Weights of a small class-conditioned image diffusion model: activation star_relu.
Rows from block 2 of a small class-conditioned image diffusion model, named by matrix and row number. Rows with one number belong to one neuron. Each number is 128 + 32 x the weight over its row's rms, rounded and kept within 0 to 255. All counts start at 0. Numbers have three digits each.
After each neuron's rows are labels from the 100 images, of 14976 (inputs lightly noised), where the neuron reaches its highest value: "lies over" is the class under the peak. Only what is clearly more common there than usual is listed. The data: simulated fluorescence microscopy of cells.
# fc1: MLP up (model.blocks.2.mlp.fc1.weight, 512x128), inputs 0-127
# fc2: MLP down (model.blocks.2.mlp.fc2.weight, 128x512, transposed), outputs 0-127

fc1.455:069119141171153088084159078165154138135166130155122166114171103183192149104159178124127126096125117073113117126133093155191099136146129050064191159116103145072086151123094179145190078122132113122096104094120132151134128135090101116233135194123144141159104154112138165090161097098127142094124078152159112161091072141125149102165121114081099137097132097129113098144165130110120132126098
fc2.455:139121113126130134135145193151142108135133120141196048088092128112070089154143079149137120152168149152156141152048106041135190135133121205174137129177194081139162126125111133151098153132102147124126164094144108109125095122142122179102104123091095131074135162156104146131119170124141110184143118123065190123155166117154162105106106202135139111080106129124079123121082153120066137129175
lies over: nucleus

fc1.181:145109114143183160091056108141112124094154113146124110124132078170139177136096145190135156160099167165160073126161114158092167098101117102141118104123151155134088123120105118155147081165186141086170105081153055111110150110109105146096112153079106139154174078118163165132134105112178113127135111118148097184112133056100158122127200066186161131156142121123183083088171076157143132079167
fc2.181:168123198119100114146156127097108131127161180057051135129146165036125121082092141100092115125160130090134110112161154135142089119109055127135141117113115093171175147101136133106177154072078117162091119169120153115147184158114109130150100107120090116110157145105083093142135122155106087146125137159128116102108142183146135101147147133068146081065127179118115176129090125105035106120197
lies over: cytoplasm

fc1.303:119106134101121156108095151105201097114170092117053078099099109110130134170117080130092136096145141231160142160085122124132158139095092144128145120111107129091096211125096144092150086114109064138063124137126159137126130154112182133139124095134131214127049168145136117144186123143150089134145142135078138163125160125130037139128122110162103150130173135174176148135122170112117083140101
fc2.303:096084101120157095135170133226122120107160177069161118108155130127139143104135122136120149185108086165095204146107170116137100103133153153117101123094157130171128069135121137146124161192143138075078098087120117151135123091142083147154097136139124112144130162080067099176129138126143198132095118044181087145212090093108129115136106145109116162184096102096153132118112113149100139094186
lies over: cytoplasm

fc1.94:070170153154129131067106081105096132112107188132149143140097122167130099168129097126106209130100125109180127142067148116165100108175137095115140117156124087144102177138143145125077107152205087106106077106144093078114146098097124107100134122099148111088120135130109117155171115140164118193102141086111095140079218145100133109115167168081201125159133162110065129130182172130159156083141
fc2.94:140152117132144154140139176129127093137164095067098146141190164114102158105142174139125114168107130092131149120204064120117110138111129149139141160118096108094150087142080081144099113109110204140108141145100191084107130147067127105128119178133171135179116141134188168063147142083080149092074152057077143163131070074133140135105157113131100140132090079117128168046079121118135115152099
lies over: nucleus

fc1.162:132147116139180150134138121175111170195159113096143176111177098120125122126110078123155122118113100067127168150162171128118160081178103159074168133127145188102057109121077165089150181145113119104119095162115094143125157178119100162119076116159097107142114131120155106014153130146110128136145125075163085129139168102127171140152137176112095142128059108135079153167101126105105194085149
fc2.162:107113143142128115164113132122140140123113170097151132117050203058116136103109166173181131133112147159091101163107149104134113128059138073198063172111119129123211073148149151155067116122158131114112135096095150088165144086142107115144127100117128128191151102099156115177136124154108126150098103107124118132112166205089088134102150096137128139133149139104092079125143084133076021132139
lies over: nucleus

fc1.126:157162100166190159183128128097153124153109146108119099149123131081110158100107089086090176086123118122098187091127146105092143137148149167143145124106091130140150132150124120136109118159101112245137152123169123094174148183058081092147077167136161106123126141069101146176138126172049078095128039114149094140150163119151094107089108100102138111180117105110159119131144124132077177128129
fc2.126:115115181102064163102105173133141170164151122132122186131103080158120138133145150165141095162121126134153070187130109157160131132058148123097108159153131139133108091108120127094083140090137150076123075123105133138106137115180158158146186062081094147145140083145148121125137171092196215179155163155079138102133072130068156125182118134130112139100131124130075113060106132124141052119150
lies over: nucleus

fc1.498:107141160115142164149124137122094100069123099101129123089130068111181117134151173159120112154145097186101136097067169117186092160139079147120107078154195103136142161082120139145189087126151127111154134120138101111137133165190133165080128118134143113129092094136149162129133104159107117177132175126148172179104089125164105113147147114151078069217081160095144138196100104153139099066055
fc2.498:130107175164097045143109086164156114171194170135136156098130168143081133106085102112160149100149172121105153165193092164092161108119185111118125151115108089161149114145115106116080199192113122096136160129148172151155138123085126102188147113079142162076157160118156071087126161135119088125140098120084086106157172189101146116150103151110152163108143119169169123146150182106093113147187
lies over: cytoplasm

fc1.431:091129109158100103190070104132101075130111176157127140113064161140142150147065167081111146182138137068151145132116096125131153204146151141091161127117097186099132137171090160130154147146143100106161128132152140115170133114075151153201105146135157151105101159134101179126150104156180075092135148121186044128100050165135143119107104107159101072116107160073179113134141126096120095112138
fc2.431:214136118141188138146144143114136157093159118173120124128155138086126153130161142111163144128161060164121135078144152183113109151097139088176089123161163092142108059088176126154133123110214093155072123133164070106153082136163137098128049130146157161154185107099113107133138094074145165094113107103101159117162129099064135124094163149160135166158164094185100155103132129118148162175096
lies over: cytoplasm

fc1.224:099094107119090164125138156073093127112163189086180132139032161137128097094145169144094169078127098131114184159080046154102135140102104064168123143101116116126160123148120152139148175132175148123101153125223110127123112133122150084096167149137077127091185121110123123132115084181138121086140211110149116117125132084173129125099107180134152172105176109087120113148154168160104141111129
fc2.224:115138146115171093134136074162138079082091121177107095102204123129154122130080102105155124175114162103160117071132143158121134088164156194106138133115169130106130144107146175114077034131123122107130106109078153150127041123088098143095115135141201127179089132128142136123118186113094109182124067151110163108159124133088117163121122092119080083122137108179107169100135069125179093084122
lies over: cytoplasm

fc1.318:161189159126157143136119144168169133110146098159161165162112146149185163105102100164154144159127132121095175104109144054152109126108155066097152132087124138128135160113165125182171092146130106166091103103088155088130094127133137112105065146082096129091126134109134159115143113094131104162111157128169105177075162180110161174080138090108130174104181054111029175056096133117141109146105
fc2.318:187124119182106121109167178076103159102117165178132134112118152191129142102142161093139093112136072137148209202167156133135095129173118157130163085108103131142156136132124143137192138163113125140108139135130178229098128081124128139117128056119088096182063146116162153123118133096135162153078134166107113118090136177092116163075131162134114130114123117182108121185162172089109135121075
lies over: nucleus

fc1.74:175133138090108126174127167090118120121109094140144163146112103116121095170117143125140165103140118114187153062128112072163071123081146088149097086165159114099073207141111145157107164096126147127194098168130100194132041170148121075112108134148191152139147088155168109158089112124139120108126116224066136181126063151141149123094123101115138095109115159161129161133125109104132159130087
fc2.74:120128164133097138082109086105157145145125085120155106117134124127078169135140160185123065097157109125086123182094096123108179095123141147125075112099053151129189120150127084134147148170126149104054118110149146115159180105116182163116145188153064161108209183102125132095176155106101141159151108075157155108185172140102103132176135116129081138155122147087068129089108152193147119131119
lies over: cytoplasm

fc1.24:056145123085120204108096124163175148112116150096163121168187141121128170134148083155156146185078100112104166130136104082088100125197147120156173159139121146141120112115138116121122138080160130149117058129120147102127114161077152145111099145019110132149120129114175097109148117136173116126133084098143142184074189099111122099091134161116119185152119119182102127066151172102155169072130
fc2.24:123153122175130139109135078108059095147159129082123138136103154107090123144105116139114106138159141069164105156131143176120105101104069089097076132120117090089167159128146119161125124112120069061150177106067201061139194109089096086169133120146142126137172112072142157089193195087161152156095137093126083129156166112095139162133162089133157135072140156117147179139129108159078115121096
lies over: nucleus

fc1.213:114156103141179142074144157175164167118181065127133159100112137100135124122120104121151110110135180126120152074162154150082108142168141118079134143139143149087168102142127083067177103156110163094121125107132160128149070127121179125106139107126117093102067139158095143087183090147063101096141178127100144103180065127161130136087137114125192083154126184123116147145117208054130140141205
fc2.213:148062143124108133163101126095098079096094175157128049163132156100133129118114135119098142136158108117141116172082126078175086124099079146138157188159115102127091130122154146148155119121102080188120117195125139145136131094145062122160076136094151142207176101128130174204128159128157158142122070142113071131129151135123100149120133113087078105053151111113132139106155065192170115121083
lies over: cytoplasm

fc1.138:108127159096126113139111133116196089134148096157110126137103173165169147121115106207067127177125140091129160146182124077097094083136147122163137102076131118119160109106152119158155072141147123103092195179059131164111178100111120179122100159137137176084080163119128090093125116124154151053115108108118088165031132168097129143199140096146143129102160126141184163100136111149125120093162
fc2.138:127157130174124081151158139101106175105142115070071090133139139125182166146096169102104155125185053125117125150155090144110119154155076062116089158145145120102143125134087021135152118117116112209105077068140144124132128158115203111112138092194107054113157087123115155159153109134139127168110180128187105134171149083134129114115114098117146133115143129141082066144098121147100107135130
lies over: nucleus

fc1.291:101127155139142160117093115139109134166151101131142140091145133069133166183139093126145103108227152120107157210127111119153122102105069090137127194114175205094111118176119158164141128174146143091126188138078056134147161109147099182129171099082125141118084164094154119136114180056120127145156126062142135120120080082168099108169092143126105092101085152136129118098093148106094148127119
fc2.291:094103112143105146146172177097143148142129104078124109107140168144117082144126151182128170089118123137105161110155166143076131138162130171112063102148098099140108078155131081127106103143091078188118094098164125073101128134200081048097032121114070151132135110117148128167132106185139143088144172144138162150131192089093107169123143107112175055119169095138103096169103123117117149139151
lies over: nucleus

fc1.302:131104123156134111125099163114145165135112130087116144130119129136133126132102136121077132180104046119122152174173140075121151092201187093168184125110074162127117182127113087125150062110085087174136094182134150114141163150110093073172109085103084165079115139132140095142117134092086141151141145098149101178085220111131142133126090095162156194112157148131160163064135142158117071118137
fc2.302:060148103171093103148122100204100139117122163132166152145120130131141124131086156116162091119140187106133097151130133145136151117127127135138097205113125123090164167085132149214084176113159147137092181067137171093138173092142134121103097073168191119161127086109150207142127119093120152069156127149104129121088075144092141153127083162148110115144189161140077145128127127150083151182066
lies over: nucleus

fc1.178:117104129086134141153068108128159143122138097093159123137143186094092141134120111149083139157169106152137206138147118098044123133136199133168128104152167162081107121118100064129135101132100105146154085101138178076124126156145060149064103135143092146156158088123139144131172101164106127100239108138166142124179152064141187128142080133128148139148149166196091109099125107119102104101147
fc2.178:104120144166135086135121080137058128083143168144082144114166084123113107099067139125177089122151173114155117117079151129156133098121122100121172130112153125133102155156204203168088109095154098142111182121116139113097142134113081149132131059122145137163123086127167145147088159109162226124090077190102154117099135136087145151106097127144126153096103113094109141160223095143138106186088
lies over: nucleus

fc1.43:152165118120105145121145192121126180153127084158149076139179132124098139121150130110168162126138104061197130093112093100139120137127133098112136161189146164114156153202095149099110133095064183124108117112110146112121150119105141121154074157140093103074175116135152124154113102101051137128146070148113095122160111099088148066201101088084133194153178171135131126111147154062149152146196
fc2.43:118089116132113143075113137121139121146099134132129127100182170121120067157119108124094107102081116097095156125123216152088193082126153157154144071098072131124120149145147064126161128143155063141120099125123157120141141145127119132126177125087198187106123155138087111133130175133135157133163094144065071169120149130175074137089137163133233113084120136176104115099085144195107094160105
lies over: nucleus

fc1.11:118099076140184152168068165093138097128158107153096102163142129140175165122129159171145142121145201175175156143109085135127167097150128115130171130107139115051127159143127071071148071170128142156180108116207162112111152147156063122106146064088129125059096087138144161109084141123097167122152116153127150167122110118159162099180165074130126108166116168056117099110162126133113116109143
fc2.11:042111144145035110112169130164128148122140139089106101106108104101082080104163164140132139152125125110094063130177116121163165199141145140077087175158141084160137073114146123140069160114100087119080137136124071112138149132145108136148127162130137123132182156091096083147083075165107092120178141129074105108164168150100162117161121195137151111141143106165150110142097097088095080089182
lies over: cytoplasm

fc1.84:147111120153149109170158171153192071105154152059150158213168124126147197132077140161032123127144141136150139123179120049091111110107146089124152128076108085109125128136138119112145107127093136083133100163080106099149154147140139130149166164148122135122160179153087157092126140135164155118099171078095129082106134081123153098068167141153171125098152086112125190128131085124187086136121
fc2.84:150046150082102075129145202069073176078142112097140116128171122149098097126157118124118095131092105099095173094109161176110140137116133171176103135077124117112096112154219113153122165093078105167098103065075139104180102112119127125078119083122111167076120134115170081081086134139119122141163087157115084113140207166154124120088116156128137112095132146112125106155146172147104096146136
lies over: nucleus

fc1.155:168163106082128148120137162148114147158133056124092185124144103084158122125095134118086130144164118184148081126153114136138161097181130077096128115168155114187134107098147111129126155093105146145123122093119203165173182110111097102175056088140112091126097177139156114125140099197184096105109197139103117045132159164187139098135118124123172107178132112130146124130113160050096103119169
fc2.155:178121132132097086188093088120130079147109213149181128150079186188106136116166099113217160087160175105134155113125148096141124129131068160182122132155121142079080114131134163115172121144127181120129153126115121118153083099116118142134134108055171112115121084133100111133105132054090122159137097117087148150096086139073104089164145119062113100143154173147129101138186080166130151152115
lies over: cytoplasm

fc1.314:085109162081089147143152095183106149145113190157121154149152159109149150180121108124081113140135089182188153194162085110115160110119130140142181098140100086152057155104170174085172145146160135119100105140101116088150115078111113112102115121099171088110162126158138088095173108111166092148150127070109142164153116141111178102064130176058111169104122143108141120102164165075180148071135
fc2.314:169136155157098133117201152073145113174182127096098107122154081179068135072193092135108130113148119048149127114075073111149076146176085181108067150116158151100171096148135097180088085119110126102144141126090132117095117142092131091131126178193094143176141144110157137140124158146162172154073174139102090134104115050097147127162159134170124118107131145165113129123105139175127147111129
lies over: nucleus

fc1.311:048124101091122125103169134087138117094170127146065090080142090144079117214139098116066089129151148153165181067172155141093106178112131134171157152161083158133148119145102150085118089180125112155160131111104125130081147129120164147074105135165125133133108097168068141119128087146152156172139105119089107166147154172052138118134168172061136168128131114084125146115118128114129186123188
fc2.311:159089165166133170100047121127192144148107131170172200128094152116129151077078148143167081110114192079067075123089165119107115099122113128126121133173106076147167125105163121142091202113130096100119130111075183092120133138084096183178121119145171127154169108130117112123120165141073104105091153119175120153140151168164130103158097129141149158167155172102137156105149088093134070142096
lies over: cytoplasm

fc1.502:154159112108153111178130136086089161111163176129129179118080169100190084173131146135084136072181113192129101152119133152107118130111127097185153135141165168098147117116107128119128148147102094103091124163048122166114151134085100090125135124136167092111159108082102073091127126093124103120159155158116118135130152087192125141086094166048051157165160121179143076095186084175124129144136
fc2.502:155134147137085164191125076157104139154074170143107104145181168125099135076141114144166124081090120102141152134176159079176170150156113160126091128072131097123090136147106172115163111111115105161107098100179122141179073120176190157093178215127155161144133118145145191150150090154112151168155106106110115151116117159133131118182173127183130080117160104100119095157080100087076134076111
lies over: cytoplasm

fc1.351:152124144080117170155116138119162127135123145177101102129225172203107180146188148123111077131097095080140134161158126153138076141116092104154086153124108142150159132152098154101191189128102126063092141168143105132099152094081161155185129079191152114117078133120177099103179120121198108146071162126125144146128095124124162108118104133107125168124119102079125108092107128114081077082155
fc2.351:105157131112110027102160149077113183086140081113111112110101107157118095163099150148104181038142128101147137077103100126132154157116146127130138115132110104088106098120160058146120050039120129097169090074139126131104152161126105098116091171118081170151139087104130143134125144147089182116096109106113107159075171150130104130163146092136097150109137096189146130113169090179132151151073
lies over: nucleus

fc1.263:093135129103115077146117124134151106123159070114167087115102142166182128166170109160148143145129095124163180137108106135150149099114115117175143117106158144073070146142138109146140080126180145097133144140184108166115151131176079127123141100133135121113110145198138174074079089100141092105103176117138149176036140145138124089222145097155059106118170125085172064159131102136147120053137
fc2.263:161113207162099127140155092121104159136170158120062121060122142115115168130137174120149147115131120100072103200198135167102125137170152124090106066203147084207152096143121104152124177134076113166121094091143166117123145127086125130100141151131130168137114105139091096143128170111139165155188113142127152093167147084129106084145144136078146167145089163174129137118139158141139175119219
lies over: nucleus

fc1.474:159102095163113125109101115166172139133141142084136149122160117102070104130090119162130167093145114076143116116161090163114085137145141110200155132089104116136124094171119070165077046034194122141148071109091157086146161117111108148127089162147100104148112103180155150187147114145136199116118115121107128132154233119121158104196105176122147131119071150120113138108110117148109160113132
fc2.474:091136136197155134144119131135106137123123159172183115156102114138125116096165143123094086150086150124052149107102197122114093150133105064065118123153097181135190134109156138096169174097179146151080184126132135052158104122105127193127142110125179129113109149084100135067114161126080095119164187140149108122131155137117123105042118150101187111101193153122126089121164118090120086147133
lies over: nucleus

fc1.49:145095133147133140104170110180097111092200125149112129080132053094144080123124091092103155160118156090172165059187080119131123100141108097143159130133159149072106091061115171158152158108186139132132229137122159121155175125120141155095119163164148125127168107131081073106140093150105117098131132220108122105178147178086111162077082141150091155137153109123147117138124127122155111101109
fc2.49:098173147145083116128060179130089162149139143127101117147118155106186127133160178110096165107150077159118105172094124170128118176155128150107127177135128093158090126125139132102137143098125066112098081106164152112091104126185084132035115149128104172124142141092097134161115136092142119204098147131137167117149106021165146119150183083084134127100123142166154079091129100143155203142161
lies over: cytoplasm

fc1.309:058133083149157142087132075148137144143167114055094190151150110142105099144172143139106132088160138150127182113179076157107124132200097170145083135139146169100094143103090172121138165158133177100104109106124136145091134169102121150110125093082061159130148125143065124117098089130168093111155173137121140117172134127072135181133060141125083130109113108181093151202132110168159120063111
fc2.309:141093135112108142152079112127080132124097064151144090089119124090136162037043114180120128132158132132078081195103119111126143044088189098149172130163140132092179057130108091159112092130141112159155078142141153092183157126135126137145126126139165139142131134123212103135145184131111181110118059101171136122118169160106131124133176098153111091159123128093098122097150110121117094151147
lies over: nucleus

fc1.320:143093093075127158202138167140107093125090114116173130176047117161150207097113104092159118148108115102084138115204180144121111116080141116105131130133162175120133053091117087117117169151121101096117161092128135142172123123098168167095133160123114167150128137098121073123152193173155126154143121104148071114130148094051095170055127117110156132166125094183102156115116121122122166168101
fc2.320:160171144151116096115152161136188095131148144095078128121182117088068167118089104143067149123106135127078137100059099158158119129170168161137104153183087095151148162203102155146146110138119092145118081190135102115106149122098120110148128156133094104069124135150163177189117101070108115125087176113112137096117151126109117073097137186186043099123092169134154112136074176108122118128108
lies over: cytoplasm